From a checkpoint of a small image denoising autoencoder: encoder activation gelu.
Rows from block 5 of the encoder, named by matrix and row number. Rows with one number belong to one attention dimension. Each number is 50 + 15 x the weight over its row's rms, rounded and kept within 0 to 99. All counts start at 0. After the name is the row's rms in percent of the matrix's.
# q: attention query (encoder.blocks.5.attn.q.weight, 96x128), inputs 64-127
# k: attention key (encoder.blocks.5.attn.k.weight, 96x128), inputs 64-127
q.34 092:70 61 42 53 49 60 46 52 56 19 26 54 54 61 36 46 34 30 55 53 33 52 44 48 57 50 53 78 23 88 26 60 54 62 60 45 61 50 71 74 34 66 47 43 27 62 30 50 51 60 72 65 42 46 73 79 55 37 81 31 32 52 54 30
k.34 096:75 22 38 37 71 54 67 50 61 59 46 27 75 61 40 31 60 31 60 63 62 63 33 52 35 33 44 39 52 60 41 61 50 35 62 47 37 59 72 58 60 28 63 62 27 55 69 27 54 45 57 33 55 50 60 76 38 57 48 52 15 57 46 48
q.35 100:44 58 64 49 50 20 64 37 43 49 74 41 29 47 53 58 32 64 83 52 48 57 60 22 46 55 68 44 67 47 70 42 52 54 57 58 83 38 33 38 78 46 08 47 17 61 46 53 42 52 40 54 50 52 47 36 66 55 65 64 08 41 76 44
k.35 090:48 49 80 27 54 50 70 52 26 31 60 48 42 64 51 55 31 71 39 54 52 59 59 46 32 77 51 48 47 54 75 27 35 24 60 55 44 67 63 35 60 70 32 51 38 55 55 46 50 46 25 52 35 63 38 66 66 60 33 32 44 52 64 56
q.36 107:38 42 37 24 54 38 53 19 62 38 64 37 59 55 55 36 55 57 63 47 28 52 57 38 48 28 58 68 44 58 77 35 39 47 61 62 57 44 26 79 54 61 67 38 55 46 51 60 79 50 44 55 48 47 61 66 74 54 71 40 36 47 49 45
k.36 109:36 46 60 34 31 43 54 37 60 31 56 55 57 29 31 63 27 38 52 81 38 64 66 45 66 68 70 69 85 51 64 36 33 28 42 59 46 48 40 78 40 21 80 30 44 41 45 71 25 65 66 51 42 65 56 57 56 50 52 26 47 36 22 41
q.37 100:47 65 52 45 68 48 64 63 47 45 39 45 62 62 68 60 49 52 42 75 45 48 65 33 53 60 41 50 28 46 11 57 63 48 34 39 41 60 57 38 36 36 45 40 59 35 45 61 33 11 59 53 60 58 57 53 40 66 45 70 71 49 16 50
k.37 114:41 52 59 50 54 79 58 66 61 42 34 35 57 58 74 58 40 38 40 92 46 42 50 41 38 67 40 59 24 62 16 66 55 51 38 55 54 44 92 58 26 48 34 41 54 33 47 27 30 27 48 58 76 33 61 61 42 46 56 39 66 39 43 44
q.38 100:81 66 43 56 57 81 45 34 34 49 28 69 60 66 60 55 62 47 52 56 42 56 56 01 59 39 83 56 19 40 28 41 30 67 58 52 15 78 54 47 45 78 59 56 66 25 42 31 45 38 45 49 46 51 54 32 41 22 62 55 81 23 38 33
k.38 086:72 49 50 56 24 49 36 24 45 62 30 38 47 68 74 57 41 38 48 64 35 54 60 67 59 43 49 70 42 83 76 60 49 79 52 58 50 36 48 36 32 08 62 45 73 46 22 62 58 22 59 54 57 30 60 28 37 14 50 28 52 45 60 60
q.39 088:53 26 36 53 52 64 39 61 27 73 46 68 54 63 47 51 53 52 53 41 33 69 48 76 62 55 64 73 56 40 58 53 76 34 77 33 48 51 74 59 29 23 39 43 58 53 52 52 72 60 60 24 58 60 27 67 38 45 56 29 38 24 52 32
k.39 092:18 35 40 28 74 62 62 49 41 77 39 76 53 68 57 54 71 72 38 29 73 35 45 61 63 49 62 75 37 36 62 67 58 31 22 66 16 66 53 57 55 62 63 66 56 65 42 48 70 48 70 66 41 54 54 44 40 46 54 65 17 19 56 43
q.40 095:43 35 44 55 32 48 50 40 43 21 84 43 55 57 35 65 44 43 31 53 34 67 47 44 62 58 59 56 44 30 64 75 42 85 71 50 64 51 77 41 48 72 38 35 50 42 40 26 64 24 37 50 39 37 70 41 32 58 71 54 39 24 42 23
k.40 102:35 49 25 31 41 57 41 60 39 49 37 26 54 56 30 59 49 50 42 57 42 25 42 41 54 69 56 27 55 45 50 59 36 62 59 66 49 67 39 41 42 42 72 58 32 34 51 38 36 10 52 72 63 64 51 44 63 62 78 56 57 32 24 58
q.41 095:66 58 42 74 47 71 55 51 44 63 31 42 57 56 39 45 64 69 49 42 45 51 39 50 47 53 24 58 67 29 60 70 59 39 58 29 43 77 50 51 62 63 60 72 43 72 55 48 56 41 63 59 19 68 57 45 31 45 70 56 30 43 40 39
k.41 089:79 38 31 70 59 65 60 36 47 46 64 53 68 45 58 53 49 62 48 41 74 53 38 40 60 37 42 35 55 55 34 44 57 53 53 53 35 69 35 51 88 50 70 67 51 66 53 26 42 32 59 56 51 47 55 52 48 56 88 60 47 33 69 61
q.42 107:61 61 41 61 33 42 29 59 42 49 63 43 40 41 31 48 32 53 46 28 41 42 33 53 49 38 44 66 45 70 11 72 44 45 69 77 37 45 40 27 51 77 14 52 49 77 64 60 33 54 59 64 53 45 75 36 36 60 77 46 64 59 51 70
k.42 101:47 28 21 43 44 54 54 42 38 39 71 64 39 54 53 44 59 71 71 43 40 44 18 46 38 40 34 29 59 33 55 57 33 73 45 25 53 36 63 55 53 35 37 64 39 68 53 81 63 64 58 70 52 60 69 80 40 51 43 71 15 59 27 68
q.43 098:69 55 31 57 63 43 48 38 51 43 59 38 20 55 39 43 48 56 46 73 31 42 44 60 45 51 38 38 25 99 60 47 64 65 41 68 47 55 35 28 34 54 63 32 55 40 29 41 57 66 46 52 51 33 20 50 42 45 53 53 60 61 40 56
k.43 112:74 69 73 61 41 49 50 44 39 60 44 37 18 47 24 46 42 39 71 54 56 45 63 82 65 48 29 38 49 27 49 26 69 60 65 55 73 41 57 61 36 60 56 41 48 64 29 91 40 69 12 36 43 70 36 16 41 60 66 62 51 75 22 44
q.44 108:63 48 42 68 47 71 55 46 60 49 14 54 53 65 38 35 63 59 42 84 71 57 42 15 62 35 42 58 66 40 49 56 44 33 55 46 54 89 42 56 24 71 69 60 42 36 55 32 46 44 66 63 50 34 59 68 57 37 31 51 73 46 73 47
k.44 092:62 58 45 60 53 66 38 53 71 32 47 41 56 32 07 54 57 65 54 27 78 76 32 25 63 61 80 52 33 55 38 28 44 53 69 58 56 55 66 75 65 42 53 53 52 61 66 38 65 77 36 29 41 68 62 74 49 64 35 73 74 26 65 35
q.45 100:46 50 57 36 83 57 39 39 20 59 44 54 75 37 70 42 68 52 68 81 29 60 68 46 51 42 54 39 37 77 62 60 40 54 60 45 62 44 75 25 57 40 30 45 36 59 38 49 41 40 71 58 18 43 51 41 68 40 53 57 31 50 49 46
k.45 097:31 32 43 55 52 56 37 39 61 54 43 48 82 45 80 39 57 52 40 64 36 50 51 78 61 54 63 56 49 76 72 48 41 61 45 45 33 71 56 30 36 40 37 37 38 43 41 43 32 21 63 43 51 58 48 48 59 30 40 40 66 55 45 37
q.46 096:37 53 67 63 53 53 41 79 47 62 47 32 48 50 57 42 48 66 68 56 72 59 89 59 47 68 52 55 47 49 53 51 74 65 42 03 72 52 70 70 53 66 43 71 56 19 72 39 64 19 19 40 42 34 47 52 50 35 51 58 18 55 58 63
k.46 092:47 61 54 47 25 35 51 41 54 77 52 53 32 39 92 60 23 55 50 50 71 47 72 31 56 58 24 61 88 63 54 37 66 56 57 41 62 57 42 45 68 90 22 56 55 41 38 11 52 17 42 36 48 41 56 61 52 20 38 49 36 71 66 42
q.47 095:80 26 43 84 48 36 47 49 56 42 36 69 56 13 22 44 47 59 51 54 67 81 59 69 54 21 41 45 61 35 64 22 42 47 53 59 70 51 46 56 43 23 52 41 31 43 55 45 44 83 52 41 60 43 55 72 29 51 46 53 85 36 47 50
k.47 095:52 56 25 42 51 42 49 39 65 37 42 54 73 25 50 32 66 67 61 40 60 61 50 30 39 43 41 43 58 36 65 42 25 68 30 91 26 46 56 44 60 24 54 62 35 47 62 57 39 53 55 33 38 76 86 50 33 50 59 63 52 49 46 46
q.48 092:42 63 51 38 55 36 52 25 64 71 55 40 54 48 61 55 64 48 32 63 34 56 68 44 64 50 16 29 56 33 59 47 51 48 57 55 38 73 36 30 38 56 61 41 59 01 48 58 25 67 81 59 68 49 39 43 72 42 22 63 93 45 65 47
k.48 102:58 51 46 76 50 34 62 46 65 87 55 47 73 49 47 40 54 29 33 78 28 69 75 45 72 39 50 33 47 28 57 42 57 66 50 41 72 68 51 28 31 43 51 39 58 43 35 37 25 20 34 48 35 26 32 75 59 60 71 52 59 51 65 64
q.49 113:53 73 34 32 43 46 53 29 52 60 55 52 43 63 59 37 32 20 37 49 41 59 61 51 47 66 67 62 42 83 92 52 52 53 42 80 43 52 24 47 73 55 74 37 36 12 47 49 82 32 36 61 53 23 34 72 54 73 44 50 17 47 46 73
k.49 120:53 53 51 54 29 36 53 60 36 75 66 61 88 45 48 52 36 48 37 33 46 61 29 53 48 53 67 34 81 47 64 65 83 47 56 38 55 48 62 34 60 59 64 41 55 36 44 45 61 48 68 45 46 38 34 41 53 33 62 61 25 29 67 78
q.50 087:75 55 51 45 35 51 72 44 55 37 72 36 54 84 46 38 29 46 45 68 59 56 60 33 47 56 57 86 50 28 46 08 39 43 66 23 65 22 60 43 73 76 45 67 60 50 66 50 53 58 35 35 45 58 56 21 22 49 49 36 18 40 28 36
k.50 102:71 62 59 52 56 51 25 64 66 35 49 58 48 52 45 53 60 69 50 34 78 45 56 53 51 44 54 64 47 79 57 46 34 45 60 26 49 70 54 44 41 48 59 61 48 68 34 70 75 78 36 49 38 42 25 25 39 18 47 72 22 73 51 46
q.51 093:43 56 43 29 26 45 63 40 59 24 60 63 44 50 51 49 42 31 67 57 60 29 51 51 56 70 56 66 35 58 60 50 47 43 31 52 53 41 50 60 47 04 39 64 58 85 22 54 37 53 39 52 45 59 59 68 50 96 38 82 32 78 31 66
k.51 098:42 63 58 78 28 48 58 39 37 36 40 56 40 46 72 65 53 59 77 68 53 82 60 51 52 59 42 69 40 50 73 60 47 25 35 78 58 47 25 27 32 75 90 66 38 70 47 75 31 67 38 75 58 46 47 43 36 54 49 62 45 43 25 57
q.52 084:57 51 45 46 38 39 36 48 49 43 49 44 62 41 52 52 39 50 35 43 62 55 80 35 44 76 33 53 58 74 70 35 44 45 35 66 29 47 28 37 32 70 86 84 52 43 28 76 53 78 31 53 51 26 72 60 22 85 52 59 21 22 26 70
k.52 100:63 43 42 52 25 42 28 21 66 48 76 47 27 47 72 53 59 55 36 32 60 60 36 48 49 78 51 31 18 73 37 49 56 46 46 66 58 36 44 62 28 90 63 41 59 29 57 63 64 26 58 36 50 46 51 27 48 45 76 36 48 60 37 60
q.53 113:26 42 48 42 57 50 49 58 52 45 43 34 54 24 47 70 54 35 64 70 49 42 35 39 44 73 41 53 47 86 28 48 22 43 54 61 57 72 43 59 41 63 54 36 52 00 49 40 24 39 54 34 62 60 32 52 41 47 37 49 41 65 58 35
k.53 108:30 31 30 54 58 66 65 38 58 56 62 59 70 39 57 27 60 61 54 55 21 92 31 54 50 48 56 53 14 36 73 52 67 67 39 74 46 44 46 67 56 69 46 30 31 26 49 36 52 63 83 45 45 43 67 53 27 54 70 41 80 31 53 49
q.54 111:60 45 32 45 48 47 44 47 41 58 53 71 42 54 48 50 39 29 58 36 60 65 66 54 80 52 70 37 49 40 98 73 72 40 29 62 53 42 18 58 53 35 69 27 23 49 51 72 65 34 44 92 59 39 27 57 57 68 32 62 38 22 55 53
k.54 088:38 62 82 34 84 45 42 54 64 47 41 48 45 57 51 49 62 56 63 31 60 36 63 46 37 77 49 71 58 54 43 36 32 45 68 51 58 66 57 13 61 39 32 38 32 69 35 07 25 20 46 55 67 34 38 56 59 51 52 61 62 34 51 27
q.55 091:72 34 47 54 43 46 41 60 81 58 33 55 70 36 09 75 37 49 50 84 57 52 36 67 63 33 35 57 52 48 55 58 51 48 66 50 69 39 54 40 37 38 28 46 56 85 47 47 35 56 39 41 83 48 35 96 68 34 46 63 62 62 79 61
k.55 110:28 58 67 54 57 61 53 40 56 23 47 41 33 23 58 52 55 42 66 36 60 53 53 37 52 60 65 63 76 29 41 37 24 52 84 38 71 56 52 63 48 27 42 56 69 72 68 66 69 65 19 58 65 56 11 50 70 84 19 68 73 49 60 60
q.56 095:47 42 81 50 67 52 42 61 57 67 59 56 68 49 35 30 55 31 14 31 43 32 62 48 52 44 44 50 18 57 39 67 47 58 62 43 33 61 22 63 12 42 38 55 41 56 41 36 23 30 59 50 58 47 50 39 57 75 54 48 53 25 41 48
k.56 092:47 60 36 48 32 76 38 51 61 77 71 41 35 23 23 71 60 62 46 48 41 56 40 31 64 39 63 26 50 00 62 39 50 67 41 40 46 44 48 35 60 47 54 65 33 44 28 62 54 73 71 37 68 66 57 67 45 57 51 51 74 42 67 54
q.57 113:58 45 57 58 37 43 56 63 39 53 51 50 44 41 54 39 46 29 62 73 25 51 45 58 41 61 77 36 39 74 53 64 49 37 45 52 59 35 31 50 61 10 64 29 35 41 58 62 70 52 42 46 47 31 50 77 60 48 27 64 00 34 79 60
k.57 106:54 46 50 52 69 45 55 73 42 46 30 52 18 52 50 69 60 35 45 65 30 42 53 71 37 39 70 57 35 74 28 70 57 36 71 40 71 56 50 55 41 23 21 35 41 78 52 50 28 36 53 46 48 58 21 62 51 26 43 61 49 68 69 46
q.58 102:64 55 38 51 48 35 62 25 61 49 36 33 73 55 37 65 66 60 53 77 51 55 32 54 63 44 69 47 44 53 49 68 49 23 39 56 37 51 50 77 55 51 58 39 40 28 56 53 41 50 74 54 31 33 82 55 00 40 55 51 32 51 43 31
k.58 101:77 54 32 58 62 50 50 71 43 54 68 38 64 56 76 51 47 57 60 57 57 39 55 60 67 39 39 23 39 56 72 49 74 69 67 29 56 66 84 50 50 49 39 35 60 62 72 30 62 12 34 31 41 50 51 63 52 36 41 43 40 38 60 34
q.59 099:45 53 35 63 47 22 66 61 43 71 38 58 68 59 50 40 54 31 49 40 59 62 70 49 46 61 49 39 63 26 47 42 64 28 60 62 57 51 54 34 52 52 30 64 31 79 50 53 23 49 65 41 52 52 41 23 51 29 72 49 54 54 34 51
k.59 094:91 48 53 31 49 38 34 63 47 20 33 56 38 75 10 61 51 43 63 66 63 53 39 66 46 31 53 61 42 72 53 57 52 52 40 41 52 23 56 47 56 19 44 77 35 57 64 57 52 63 60 72 42 62 68 63 48 46 55 42 41 58 45 58
q.60 117:41 44 26 49 47 33 53 55 64 19 78 66 17 36 62 58 82 72 62 44 54 34 41 70 64 58 63 45 72 24 50 45 40 42 37 45 50 56 47 36 68 66 58 45 55 67 48 50 56 64 37 36 39 55 65 37 49 38 40 68 62 56 43 53
k.60 092:23 39 47 62 49 45 68 39 60 48 37 40 32 41 39 61 37 49 50 64 11 59 67 59 37 32 44 65 68 30 67 62 29 73 61 56 59 43 49 65 73 44 25 66 46 66 51 38 63 64 48 35 54 50 14 64 73 73 65 55 44 60 65 45
q.61 120:47 65 48 37 57 50 34 24 61 40 58 39 32 44 61 39 51 44 69 57 47 30 40 67 51 68 61 33 20 42 77 41 42 64 58 57 25 75 30 60 64 51 65 63 44 30 62 55 41 63 40 75 42 57 42 52 48 58 55 45 53 63 58 40
k.61 106:46 48 67 35 55 75 58 38 70 52 50 42 60 31 55 36 21 37 44 36 53 33 43 49 16 54 73 43 11 33 48 36 41 45 45 21 24 59 66 78 32 41 71 60 73 46 64 44 41 47 62 45 51 52 49 53 60 50 36 46 49 61 42 59
q.62 087:50 54 47 26 68 48 34 33 43 59 56 33 53 47 59 46 50 54 62 55 39 48 51 14 43 26 46 53 39 56 31 21 34 52 37 35 38 35 57 34 73 38 61 88 77 36 26 57 23 52 48 69 45 56 68 64 52 56 45 25 31 40 56 29
k.62 092:41 53 66 28 63 35 39 58 50 41 39 63 54 51 48 30 51 53 55 28 24 73 41 41 72 36 54 43 51 46 74 64 40 34 56 35 41 68 67 34 28 28 25 42 39 53 51 71 48 54 42 63 77 40 47 09 66 22 40 58 99 56 67 58
q.63 108:50 57 61 63 44 46 51 29 47 49 57 66 65 42 60 55 55 59 53 78 68 62 58 44 31 22 53 73 62 47 57 37 43 56 59 45 53 21 74 83 51 43 41 41 70 66 57 68 58 61 70 26 39 69 67 43 62 27 43 46 33 61 53 53
k.63 085:34 45 61 50 61 67 72 63 40 68 36 54 64 63 54 62 63 71 46 52 27 48 54 84 65 37 43 67 41 47 25 30 54 46 30 59 41 47 54 35 18 48 71 53 58 45 42 57 46 58 27 89 44 92 28 64 69 64 49 54 75 44 30 51
q.64 095:46 53 67 34 53 50 80 57 67 57 65 42 62 64 53 41 43 60 49 78 28 59 67 30 58 44 44 52 49 36 19 34 54 81 52 37 74 33 82 39 69 65 20 32 58 67 33 59 19 46 51 46 79 57 30 62 42 37 52 74 71 65 19 57
k.64 119:47 64 65 37 55 38 61 59 60 50 44 49 35 57 29 52 46 32 69 60 71 59 49 49 46 27 61 70 58 67 53 37 46 41 50 45 83 54 50 44 65 43 48 78 28 80 54 72 52 60 57 41 44 81 44 55 51 58 42 61 61 42 36 48
q.65 091:69 58 62 54 49 54 38 44 62 33 49 36 49 40 70 65 55 65 61 65 50 32 48 69 43 49 56 54 39 63 33 30 51 35 41 42 34 52 60 64 49 61 47 42 52 46 28 36 61 56 73 60 58 44 60 65 21 21 70 36 61 67 73 53
k.65 094:69 48 44 53 48 47 64 09 56 48 58 48 41 49 71 37 61 33 79 45 59 50 22 51 32 75 44 37 42 48 35 12 40 59 51 60 39 64 87 75 68 53 55 29 66 30 45 36 63 51 26 56 75 32 56 61 58 63 42 55 58 43 49 32
q.66 087:61 40 59 50 55 61 47 53 40 57 00 68 43 68 68 38 52 43 49 40 60 80 41 26 50 71 54 41 59 59 47 49 54 37 21 48 59 80 75 46 34 53 47 41 43 58 69 52 49 43 85 47 53 64 44 37 48 50 64 54 59 46 55 46
k.66 100:55 45 17 37 46 54 44 28 73 28 33 34 55 54 40 50 53 44 40 55 53 56 44 38 60 29 43 50 71 20 45 31 43 40 22 73 43 44 25 39 86 47 70 65 52 69 59 30 26 25 75 51 56 54 57 52 53 76 45 52 49 25 43 40
q.67 091:54 50 52 44 37 51 48 57 32 34 62 33 66 30 44 50 52 55 26 30 33 52 42 38 68 50 45 34 69 36 00 39 34 39 61 50 53 52 88 59 36 31 47 44 73 56 59 30 48 57 46 51 59 46 70 20 71 43 46 52 86 78 40 41
k.67 114:43 42 42 34 44 34 49 47 56 46 78 59 54 50 33 38 37 37 43 46 73 61 39 46 46 74 66 56 22 42 49 89 71 57 43 74 37 62 32 62 58 52 62 55 48 20 57 49 56 46 63 51 53 42 67 37 43 58 62 49 60 70 37 63
q.68 108:80 66 57 34 34 61 55 21 40 60 46 47 55 48 55 59 55 59 28 39 82 54 52 69 46 73 47 81 49 46 39 51 55 51 61 21 32 59 51 47 59 63 61 45 51 66 54 50 57 17 37 54 55 44 51 35 45 57 67 25 34 66 34 08
k.68 098:43 59 32 46 31 72 54 36 26 63 38 78 58 55 46 52 57 66 57 70 45 80 28 60 44 56 53 76 52 34 54 56 89 44 50 56 39 74 46 47 72 70 65 57 61 45 44 59 62 13 36 67 47 40 54 69 43 33 50 50 38 46 59 59
q.69 093:36 45 53 43 67 31 52 49 35 60 46 44 49 64 50 41 35 55 34 29 64 56 43 49 47 34 48 44 65 37 87 25 65 63 44 63 17 41 42 24 30 46 74 42 51 47 17 69 99 47 44 46 33 39 30 32 40 71 48 64 51 45 33 66
k.69 098:59 55 49 52 51 31 39 36 42 58 69 35 42 29 50 49 59 69 55 48 87 70 57 40 41 66 47 47 50 48 30 65 53 49 51 47 61 49 33 57 58 79 62 63 46 26 52 44 36 69 39 50 60 51 69 37 32 50 51 40 44 22 24 80
q.70 095:53 56 64 58 54 50 79 51 71 65 73 59 42 32 38 34 32 36 57 52 54 40 38 47 44 29 44 33 21 37 28 41 30 50 60 55 39 92 28 44 56 36 60 66 76 39 50 24 54 52 34 30 73 55 33 58 61 66 51 54 61 29 44 79
k.70 098:54 48 26 48 30 70 46 44 71 35 42 59 44 33 74 53 29 36 56 83 60 69 39 63 47 54 70 49 35 53 72 63 63 67 45 65 39 49 48 67 36 14 37 53 61 56 31 71 28 55 55 24 38 57 54 49 60 56 61 54 46 20 39 58
q.71 097:55 40 65 60 70 35 43 62 42 60 45 63 53 38 64 25 22 38 54 52 54 46 61 44 39 55 41 29 46 69 64 88 74 36 58 57 45 24 58 66 36 39 65 61 50 65 47 19 29 46 32 44 42 25 62 75 54 66 54 27 20 30 58 36
k.71 099:21 68 38 55 39 76 44 47 49 51 49 45 70 45 74 42 42 36 49 67 43 83 44 36 49 57 43 51 43 61 53 62 45 53 55 45 50 74 47 44 42 54 20 50 40 48 53 49 30 20 63 41 61 38 69 20 29 25 37 55 61 41 66 41
q.72 098:43 44 68 44 57 23 65 48 54 70 43 40 62 43 51 29 16 42 36 39 45 52 65 23 33 40 49 44 63 25 71 52 37 56 51 62 61 32 50 67 54 24 40 57 32 77 54 50 54 41 37 64 39 48 75 26 71 42 55 75 55 44 67 81
k.72 103:71 43 75 52 68 27 53 54 80 74 38 70 43 74 17 46 47 32 43 30 30 63 57 39 54 48 34 65 72 38 29 60 47 58 48 52 66 51 62 69 45 37 33 53 36 65 66 58 68 60 31 32 70 61 48 56 64 45 46 59 67 45 42 33
q.73 090:55 49 34 64 32 56 34 63 53 52 43 49 75 66 46 61 50 52 43 29 62 61 66 47 70 54 24 61 65 64 09 30 58 41 26 57 48 57 62 57 48 53 78 71 48 87 55 57 23 60 62 45 35 79 47 61 42 39 72 45 48 36 22 45
k.73 092:17 43 39 67 53 61 38 53 65 34 55 23 45 63 84 50 38 39 57 74 59 49 45 69 27 81 56 46 31 77 44 72 49 47 39 63 51 37 36 51 31 63 60 38 49 39 37 21 51 20 76 50 61 51 48 52 48 48 69 37 55 71 31 50
q.74 098:56 64 48 55 58 42 39 61 30 48 43 66 38 68 43 51 80 40 64 54 53 48 29 68 43 53 47 51 72 62 77 57 50 70 61 45 81 42 46 32 33 45 39 61 31 64 70 52 54 62 22 50 44 28 51 51 79 74 52 49 26 24 40 47
k.74 105:56 62 55 80 48 56 37 41 16 52 39 46 63 56 39 58 84 27 36 54 55 51 66 67 42 37 74 56 51 80 64 48 20 41 28 41 42 46 56 43 25 65 55 41 39 43 46 32 67 52 37 64 54 23 74 51 51 47 24 50 32 45 53 55
q.75 094:55 33 41 77 50 45 64 28 66 47 63 44 63 60 49 68 40 73 56 55 80 69 30 49 36 36 48 37 35 51 44 58 36 48 50 61 17 47 62 70 57 58 27 36 41 10 49 55 31 67 31 29 67 27 87 78 41 74 51 50 43 61 94 52
k.75 114:43 51 27 50 70 34 75 37 58 38 65 43 77 33 58 34 63 66 46 35 45 40 49 45 63 39 41 37 30 34 51 47 72 58 33 44 58 64 57 59 47 42 39 62 61 54 58 41 34 60 64 40 59 44 52 71 61 59 39 52 83 48 70 30
q.76 101:47 57 52 38 68 18 42 70 48 69 43 58 41 60 71 66 39 66 44 43 27 68 41 22 74 35 47 62 47 73 33 57 67 25 41 72 49 44 32 35 47 44 42 48 68 60 50 53 73 14 56 57 57 44 37 36 30 73 42 47 59 54 60 49
k.76 098:20 38 51 44 60 56 71 57 54 78 19 77 46 62 36 56 43 64 40 34 76 25 48 36 50 50 70 50 50 47 26 66 79 22 32 42 38 25 49 35 45 63 26 43 56 23 51 44 42 27 50 70 51 28 63 35 51 36 39 54 59 98 59 41
q.77 103:24 41 39 50 46 53 45 58 53 30 27 56 48 65 28 61 55 10 50 39 63 25 41 32 41 36 49 41 38 40 34 53 45 58 58 26 48 43 42 44 35 21 42 59 41 58 38 64 55 39 46 53 19 63 73 50 31 68 50 47 53 61 33 73
k.77 100:61 41 35 45 54 23 26 65 27 44 85 27 28 58 44 39 58 63 51 43 48 67 47 43 34 47 46 45 53 43 52 62 17 64 55 53 33 52 63 51 69 51 66 47 10 47 36 54 71 77 39 78 63 28 55 61 66 48 52 38 46 45 20 62
q.78 100:81 37 48 76 31 72 30 45 49 21 75 55 67 67 50 48 57 60 52 21 28 35 53 56 61 23 35 70 52 51 46 72 43 36 41 65 42 29 60 72 67 69 78 57 57 51 46 53 52 78 48 75 22 45 57 44 57 43 49 38 34 44 64 40
k.78 095:45 52 40 51 51 67 58 39 54 31 63 60 37 54 71 69 80 50 10 45 72 37 53 39 39 55 58 60 30 59 43 47 31 58 42 51 39 85 45 51 37 47 73 55 57 21 68 44 60 45 83 28 76 52 14 30 44 59 55 51 78 43 50 40
q.79 112:43 43 70 45 67 56 39 53 27 61 25 83 49 52 38 63 74 64 54 51 28 62 33 53 56 45 28 52 73 53 04 41 37 58 57 24 57 53 76 48 40 52 57 78 48 50 56 48 53 29 74 51 31 83 58 42 56 34 63 62 86 46 74 43
k.79 108:26 56 61 40 68 38 31 67 44 49 44 32 40 71 70 54 57 52 58 32 44 65 87 43 38 37 57 43 68 57 35 60 44 65 33 41 59 49 31 27 52 57 63 36 75 66 43 51 51 41 52 78 45 76 44 60 75 68 17 34 79 19 72 43
q.80 093:60 58 42 58 56 68 35 10 74 41 43 29 20 55 41 59 75 50 56 44 29 52 43 46 25 41 28 73 57 57 58 38 41 47 38 40 55 25 58 58 70 99 77 49 60 76 61 38 50 53 42 38 29 57 26 47 50 23 53 51 67 52 59 48
k.80 098:39 41 43 48 49 60 67 56 70 60 39 60 37 48 66 42 53 49 39 42 63 51 49 47 51 61 24 51 49 57 52 37 34 61 59 47 49 35 65 51 28 38 66 36 62 65 65 46 99 19 41 31 50 41 29 28 79 46 54 43 69 44 35 45
q.81 107:66 58 74 69 14 51 46 68 63 42 55 58 16 60 42 54 46 71 76 22 41 34 41 68 66 33 57 41 35 80 56 48 56 49 25 72 43 42 37 29 31 50 50 57 38 72 35 49 58 62 42 50 22 53 41 34 67 51 49 52 47 52 27 64
k.81 123:37 45 36 68 32 41 52 43 58 63 43 31 17 72 69 57 39 32 41 44 76 37 51 38 36 80 76 78 60 95 37 53 16 43 33 47 55 28 34 50 39 79 62 60 49 22 24 48 59 54 53 41 63 41 45 30 64 61 66 32 45 44 32 59
q.82 092:33 40 50 53 45 50 54 33 47 55 85 40 68 30 48 55 53 55 37 55 52 61 32 51 32 58 49 42 79 31 29 33 33 76 69 34 59 57 55 47 43 74 61 45 82 56 65 21 69 54 62 51 43 62 52 44 42 40 78 67 44 53 60 30
k.82 093:46 46 42 67 70 41 55 45 36 51 76 56 40 31 57 57 54 50 23 12 46 63 55 43 61 24 35 56 48 32 49 36 54 58 47 55 45 59 54 81 80 67 50 48 75 43 71 75 75 84 59 56 37 67 57 46 50 55 64 50 46 69 57 52
q.83 095:50 80 50 43 67 47 21 65 43 58 24 34 36 58 64 52 52 61 62 56 50 65 55 51 56 62 45 53 42 16 39 41 64 52 30 70 60 73 28 36 65 69 39 50 45 34 56 50 35 73 70 54 48 59 78 46 33 32 78 44 59 53 74 25
k.83 093:30 51 42 54 21 39 59 53 44 62 42 49 25 62 54 66 32 63 57 62 41 36 49 50 48 60 51 66 82 22 23 40 73 54 50 35 46 30 39 53 62 39 32 43 56 68 54 26 25 43 81 47 52 73 52 79 55 61 24 70 43 60 68 33
q.84 102:68 52 53 64 61 58 46 45 80 60 43 41 25 50 68 31 48 53 25 41 61 64 58 39 50 38 37 62 51 29 39 42 37 73 52 39 54 56 54 82 45 56 26 49 61 63 74 56 49 82 68 37 71 62 57 25 58 35 48 52 71 58 37 25
k.84 093:50 48 61 25 70 59 55 51 44 57 59 78 46 18 27 43 27 46 35 66 51 46 35 45 60 42 59 49 54 04 40 30 52 50 55 74 40 45 40 48 79 61 59 53 32 54 44 67 37 75 53 37 24 55 63 51 63 54 67 63 26 41 29 57
q.85 100:38 29 44 38 40 54 43 68 28 61 49 40 60 45 40 68 45 35 49 68 48 44 51 55 34 73 67 49 63 60 57 72 41 35 42 24 76 59 66 50 38 51 45 23 54 59 53 41 54 15 24 75 43 25 24 55 44 95 26 61 41 65 54 52
k.85 092:19 50 49 58 60 48 35 28 21 34 48 45 47 49 21 53 67 51 45 76 30 50 62 50 51 41 55 55 63 51 65 37 26 29 57 66 51 56 50 57 63 54 64 47 60 59 67 48 78 87 46 67 28 68 45 77 53 70 36 65 41 33 83 55
q.86 101:68 64 33 55 36 68 45 53 35 55 54 68 99 79 59 25 54 59 35 45 61 55 68 36 56 28 68 66 44 53 26 60 55 50 53 40 65 49 63 47 32 50 30 52 53 56 39 35 50 27 59 46 62 36 57 35 63 44 58 57 66 37 65 64
k.86 105:55 27 44 62 50 38 43 48 58 38 50 60 91 48 41 21 57 52 48 46 45 51 32 65 42 34 29 68 43 14 64 60 62 57 57 47 71 52 38 47 80 66 66 60 54 27 56 44 50 62 46 44 46 25 73 23 28 55 63 73 39 32 45 53